config = dict(
    arch='preact_resnet',
    model='self-supervised image encoder',
    dataset='small renderings of single solids in any pose',
    train_examples=395000,
    image_size=32,
    crop_scale_min=0.4,
    horizontal_flip=True,
    translate=0.12,
    color_jitter=0.4,
    method='vicreg',
    norm='batchnorm',
    hidden_act='silu',
    depths=[4, 4, 4, 4],
    kernel_size=3,
    stem='deep',
    avg_pool_shortcut=False,
    widths=[64, 112, 192, 336],
    projector_hidden=512,
    projector_out=1024,
    projector_hidden_layers=2,
    init='trunc_normal_002',
    residual_init='none',
    optimizer='soap',
    beta2=0.999,
    learning_rate=0.0034,
    beta1=0.9,
    shampoo_beta=0.999,
    eps=1e-08,
    precondition_frequency=50,
    max_precond_dim=1024,
    merge_dims=False,
    one_sided=False,
    adamw_lr_other_params=0.00078,
    max_steps=15000,
    batch_size=128,
    epochs=4.9,
    lr_schedule='step',
    warmup_steps=300,
    weight_decay=0.1,
    adamw_weight_decay_other_params=0.01,
)
Rows from block 9 of a small self-supervised image encoder, named by matrix and row number. Rows with one number belong to one channel. Each number is 128 + 24 x the weight over its row's rms, rounded and kept within 0 to 255. All counts start at 0. Numbers have three digits each.
After each channel's rows are labels from the 100 images, of 14976, where the channel reaches its highest value: "responds to" is what is common among them. Only what is clearly more common there than usual is listed. The data: small renderings of single solids in any pose. In brackets: how many of the 100, against the usual share in percent.
# convs0: first 3x3 conv (model.blocks.9.convs.0.weight, 192x192x3x3, each kernel summed), inputs 0-95
# convs1: second 3x3 conv (model.blocks.9.convs.1.weight, 192x192x3x3, transposed, each kernel summed), outputs 0-95

convs0.78:100109113150120121149135114129115154124118154125159118089121103132102132115107119121116107076095121126078148158111147096092106139146087104129177112150155174082157174151123168145109093107149121114127126159097147130142122124148098101085161142125107140120145127121124092125065115125092081128
convs1.78:110102139107151118111140146117124137126170119098114114133200123132121159151119140097115110144156138116189133109155115148150145119132104126146114140134134123150154117085093143117103127120151134128162108075175133105125135159117086139197101181125146121124104157185115183136151133126120130104
responds to: spring (31 vs 4.3)

convs0.91:153140160095137185138120114168151116124161105116123109108175090108111125184110124170101125124091105126126115152099127088133168133149130131103117135086169132133123158118096098119151142128131145109133163107123119171132161129177153102085133109145146124112157162098162148131125127151068116084
convs1.91:155116138161094159117116154093101135148117136143119175109101138113170147109114115145109147148113147118141115123123123142102090139121162121077096111124094140146145119169181116113122143134168116140106091120163139121100085166121050098159099118108098133126106083148129167109147118105172143145
responds to: torus (60 vs 4.1)

convs0.105:109126105122129078149109142121094151087126103143123129115145108099114147129105141107139118094126112084108120158084138141121128126167116098124149096114158106128128126112127115108167131129124123106132172126167121110122149089127108064121120121100092149134118112130132144134133148116144117090
convs1.105:135113115120115144108113122130127116121126131129190125144135135130129130154167101141126136141147136162124123095160141081137137145115087084169143118126138157142154097119109155130099096106117137161123096151110103149114126155122199151141141124156147121109113161123131104120124134164119120180
responds to: metallic (62 vs 33.9)

convs0.33:137140172094108127120071139119084082081116120155134099086107110132111151160147108157088146119092151120145124103148145157117127101145108105107113133127080098096121122106147121129093143127110143104114107105123144133107151116095087114085164131164141155111105111107120130137177137085129101154
convs1.33:118111086161152141105127051124133089131139132145142143104154133121082112121107101112114130126134086128092086139088066133164112122116143107116137137125118073152141153116136111131133096137154080101093126133169132153131107089130119123124109164094126136137144139141088149097133097095098087111
responds to: metallic (73 vs 33.9)

convs0.130:117090153125119144108153135123138151108159124154100138136144113118120169122126133182100118130103128092106111139127131093092167139112105136132116129150140125124148149131085114087192131149154176157134112157113138158112122101140120122117139139129087089103088170135141115126101151102104107128
convs1.130:140152150114207109178160132105125138129113116091139128141139135135139100147118102078138139141097131170119143116146171162117195129118151157082099134111132121209138124195151140156141129127167102131157103117136142112135129157138185132142145120115110137178157137130125153141131140136124140108
responds to: torus (47 vs 4.1); chain link (35 vs 4.3)

convs0.26:104120112143150150090111120165124114179154141136130118116095150150100139092116094115097097130142141144095129121164135133124127100108132071158148132144128105117174118111170155114182131133142139118116126171113145141116111111166164067109141114099087101132118115131135184135131098097109123089
convs1.26:109105145147095112088142099087122134156104111163149136131104098093121144115131153146157144136127108081140097127161110118134145162123115104100103122101138118134123153107104147114127157145105093112126152094139122121104118097101111179142123110135150115082120134077161126090109137083148125137
responds to: metallic (61 vs 33.9); sphere (34 vs 4.2)

convs0.59:121098189105143112152132127145092123113131139127135097098136106149119140104169168075117104124120123122145114088139144119157102086128164146159111153125120145160140100208125167068090129116139094144141108117113150145167114083145089079107138128139109152121188138130117155116115131110133120110
convs1.59:126100048117083139093159109168157162148119121121124145148139133136186085114116143119163126158146133189138128102109116120148133133156140092140108140140111104183115125114118155143119130150122145113107144117079113142126114135126073117158154074123094135181128121117128078133132126101124128128
responds to: torus (47 vs 4.1); chain link (32 vs 4.3)

convs0.171:114131096094143145131082132151116128147143107143145153132165149156112180121099147110128163089123071123119137131098125140130146166140130170117056147145119104112132137104097147112143121104064110139151100134143088094125127131118085183120119138135113138109109173141179110149127134126130145121
convs1.171:118114178146165106133141086141108146106120150124133122131080103145191103134144108173104080130151144119097099079107144098140102098113142103149172110129147139131093098135105161127118151113131143107108149134090131125155143116110138144143130138101136132111164113135130132117056122161104142129
responds to: capsule (25 vs 4.2)

convs0.21:119140108117113115115089124117109130064131117157128120132130107144130115151115098119039117105110127155105125102140091116117127089096136112134134114154078110114152109078139111155138104141116155156138126133140149153122152113130125131083144102102137117102114128094150178125158142085143117154
convs1.21:136108120127101125162121131133143121147118131131132135126088143133123126145092117092126089120132134141135105124138167132154097131143140161071175112097127148143139156127147126116104119163137132156117134153135107139124102145117075128179132101128097104011132115109146147108143086095142151139
responds to: plain (91 vs 59.9); star block (64 vs 4.4); jack (28 vs 4.2)

convs0.167:125141115142171113131116083135090133104112124124097104109118142188122118107087085106103119125129134124169160113149140122146098086169137106152096106135144163116129123049138064099125103153143135138118114164098123157106148151112118107086086074101116094092122115077135134161119126096147132153
convs1.167:143161118100155127137100151141144106114112104158183138144121141144108127186133131119118117145127138140096083119077146135131115112134114109096172131110113130101168135113111130131125091121125187129128146143144116139133118116130086096162137096133133146079111114117149130110161070095128118120
responds to: plain (92 vs 59.9); star block (67 vs 4.4); jack (31 vs 4.2)

convs0.157:098140098144136117075118145107122103162099120097129136145131151124108108081114168116135146117135155139106115136146127126149098151123109113163131137144153135122142111151108123104193128154167129118111107146153126101127135110088089077101129094124110093122140109097165128135133136096144123074
convs1.157:103107178147131116085132136108129126139147083113130147154122122124143101128181140100133109147151095100113124111125128101124176114128095106096107142109109124157154137151161188092085140108122080127186159156139165145164092130152158131137112119131118110098101117130123135137090107148144163097
responds to: striped (32 vs 10.2)

convs0.22:121117103131163079121127152177147141143095117140176149117103113133120178131132162153115120103124111092150137135095100130123155170171101107142122083100127135114132170135102136101141115117157089131093130161129130129114110142112112147062158127103118125169135131130105139152078197117110097124
convs1.22:091121139125088160132115107129124131118120134166173114124136107075186121096150113135094134157102145168094115156150106117116134121124144128116124123094118153103148088118117140114103131126132129127110097142122162096127123110129146135201133150133107155070125162132109136159095142143110160113
responds to: metallic (100 vs 33.9); plain (96 vs 59.9); sphere (44 vs 4.2)

convs0.28:180105161140144169153117122110142127144151130136146081102148098154089099181169127108129119113090150121175132116118134158107148106123133093151150142161106185110148108135118093109132124116101110111090119126124045109104106128129177115103127112149100095109120137086119116118132123101139167105
convs1.28:146163095120113129145144135131118114124134175121133109114141129095149081127138216158110154120139131148072147114093099162144130105152161096124121094139128116097141126147092128129173118152141139116107161116162097096114099118098131102097135115115120128126097153155085134132146143156155151173
responds to: plain (95 vs 59.9)

convs0.124:082104094140110101126134104089119114147135120132153124150130099144145094071086076141093124153157113105106144159138132132089118109111123146117124150142162136124097127141093131118106122137124083105085125145167160132183143101166113145095114118093157140125131091128138156145132122108109092147
convs1.124:143132153121124125154143109103172129121125131093138120090113119076111182139129154160124147113131129100131112102154139056162118128112119138123114168136093124112113117131135127133175114132104106110144134157195105104132136121140112117100148141080111164121137118102108140114155139096123136149
responds to: striped (50 vs 10.2)

convs0.92:132150098149137135112116164101132103119140116115116101121141114120105125109122130114130090115137105115114109126116084168115084130148156139128108140132155104160125123128143221146141156090112076186141124074082144119160130085135105109124151159141126141141157108144107132122116105168100175081
convs1.92:142178113142147196095148111070114142168104161122122141099096113124102169124137122114126142129109147132113098135128112096116121133130117143113088098093094150135113119136171110120140123171142121083158107141094102160122182118141101123149112131144150107112114136119101123117144141077138144128
responds to: plain (91 vs 59.9)

convs0.19:123104146117215071134134106127135129146120164117173134104145142140087147126111121113126118151154097134157121138146163138113108129103151121165124146111120150117089183146115217147116127126149137118168122145155142100155094091164143095086092121154149126131142104137149138156132156088117085129
convs1.19:132109100116149140056141156134087137109145175090144099152143112164165084115119116109093110114158125125081161101166113096106109151143160137094143126125148130159109159129180146135146117135158170097131124138108098124175088153121161138176135137148117144125150145107105096119125120137107151115
responds to: metallic (66 vs 33.9)

convs0.9:119140132151148116082125129133128098067125127117143153167098110110150139126122079144128149113092137087154150170140139167133104133149098128094068125112108100109094096096126183127151181143109134143120128080158147100143153108160105091134113127089137118122128079111140118153108111152125136135
convs1.9:137123187127110148126096135130144145101131124118142095137129141161105137100185071114151113131113126112105172108107140115090149146107113123130069190106127149132147145161099097137147120104118127162106129177116159150129158124126084148101160118139113111128128101112134094128124146109131105111
responds to: striped (26 vs 10.2)

convs0.20:137168144092129143105105136132130101125168118115207144120147118120134115137150097127142139101114073105100152098118143201109149099142154107156084114093134139139115117169137096160124130156095109112074143097140116119101102186121123149073087124174076123104110150109124130113144136149141145116
convs1.20:143064099150151165079125098133089117127183085153128146124144144132103101115135179116137060121124142141128130102104138073128114141125113128151142135144118127170110106134150123108145190134126108161118089138092106120144116117131123131138161067125129124120174128135109165151158083136143111157
responds to: torus (56 vs 4.1); black (25 vs 8.6)

convs0.83:107105100159102108129112118084116076113144134142106148114132137100136165151092139167105087152124132131175149176110131084104155127122134103119112114119123098122116142090128139105122105107186148142125119103139114149171131084120112116147133105111123116123125110125173110156118079128095107130
convs1.83:116118106140153109132154159114115139169120135123167091128134135141132146108076141114092152152115129115087162125130143115113111159125098136143133099109104181081126144154136103157136115151111100154125160100114183153090119111118115165130117136143138130130110114157148174106123137099152149122
responds to: torus (44 vs 4.1)

convs0.159:110114094171159114126114110114145111121132142153147114145135136117093110117108166138102133125092129123103167143131107107117109158095142089116181116109100094114158088122091105142172140125081148129146155148173037133116111132131129123124165131115132097151149119158130118112153128101123160115
convs1.159:114126116107137137168137092166141149118125113102106153119093123153157148140127137111142145105174138189172094108146112150101128118112131132174099140167152147160128118139113137130123112165172130173146109092089125121168118165116150120159115141083118106166160139100110121173122091142156107158
responds to: torus (48 vs 4.1)

convs0.144:105102084111160080176078117087155119097139087178109111176142099099113132102109101124108132102137127115102139170115106134108120143126125155124199167179144133107120099113122100140131126115139127151125114111113127114102135090131105182103124128136142168134113117099103117111107116159132143124
convs1.144:144140104094121178154123127133126147108133167149172133133148057134145140122111089156080095156112072183136150130133160086144136152133139116117076088137114120060149132124078102126111064126105114087141050138105153162134112116091124143174128130112136154145129109183133104112129164111130158138
responds to: metallic (87 vs 33.9); sphere (40 vs 4.2); egg (27 vs 4.4)

convs0.52:140176084151087173067098157106130105133132140130138140110114140105131106117150140120117118138123103121085158148156140076080121133164150111120155116133085121085148106196122097142123134134144121123098103128117111127120142123147097047128143129169148132140112139129091213089101140138134108117
convs1.52:136128091100155132120141110129147109136146104127226131097128121092104120110165118101140114155136128184164148176100120110154107113146119156114119118110105127118144127103141136136116110145138144171100104126139151090168123068120082099145085110144139103159131106146150172150144057103145154124
responds to: plain (94 vs 59.9); metallic (70 vs 33.9); sphere (50 vs 4.2)

convs0.119:117115120133102121150121140073097106077104087137178136148115110132120106054152100107094081107127124166127101150146124118100155139113128090147170156152095109150133144132160117122148137128088101119099146114124104153131114123115205142121126138120094112135149051134101145110113103142114108151
convs1.119:108130136152126178112127090119123093151122132149145103119160135102117140119127156150147130113125138111145103130109094159131124105145088145131159146136150124131085165079114123124124136106168136160130098076146085114106068151110104125048143087141137153105083136119155078090170119096126138166
responds to: spring (27 vs 4.3)

convs0.35:137134131114141144125067103146160118098122117092141133121137150127122163111131174133144169091119119111127160178132131092125139144097124180137138153167055100085144130114086126114130160131132100138137129118120126088135132140115131119106115152123134127129101125107143129115140120107140127121
convs1.35:123128129157111115150093151133133132115115165056157090108143145123117087138105105127097099130097140125138127093101131166104127139145100109129155130127156188144123124129094117131117086083143135109103154151116118107140136135146138120146141129092111119148086092164111133148102148146088122093
responds to: white (25 vs 8.3)

convs0.41:153137155106123195149123081109129150137155134131128148117135086131135135114137126126106173139122123106126092124147119159104110094110102127091184164146137126119127131174139122165136127133131116077154156128140158111152087139138141088090127098130136091174142123122129127118110151071110081143
convs1.41:107144112112152105102107158197156124136125108108120121180079134155095088193137141108107111147137132139153138129095157149136099161102146154100157125134128125130146105101093111128088084111155111165130107148139135166118156126093107113166121150163111114105119159110093144131089117145145122123
responds to: torus (32 vs 4.1)

convs0.155:120120193141147110081134118101130146145135151103110123082135060117153115099126162121138133132135061125139166121123150126120135121078155125153202120160122146128132156127120143162158061142139129140139057155101109132141140112125158157136096152146097145127097147121104136116120122125138154101
convs1.155:106121135131149162115124131104138086127134119133117111133096020111132136135090101103116123140124040104145103135133093154152125118161140079107089102118146127119113125144109125131132087148111104153097040131090123108133150141142110108109134094126174118100137144157150138115141151113131111152
responds to: metallic (85 vs 33.9); sphere (26 vs 4.2)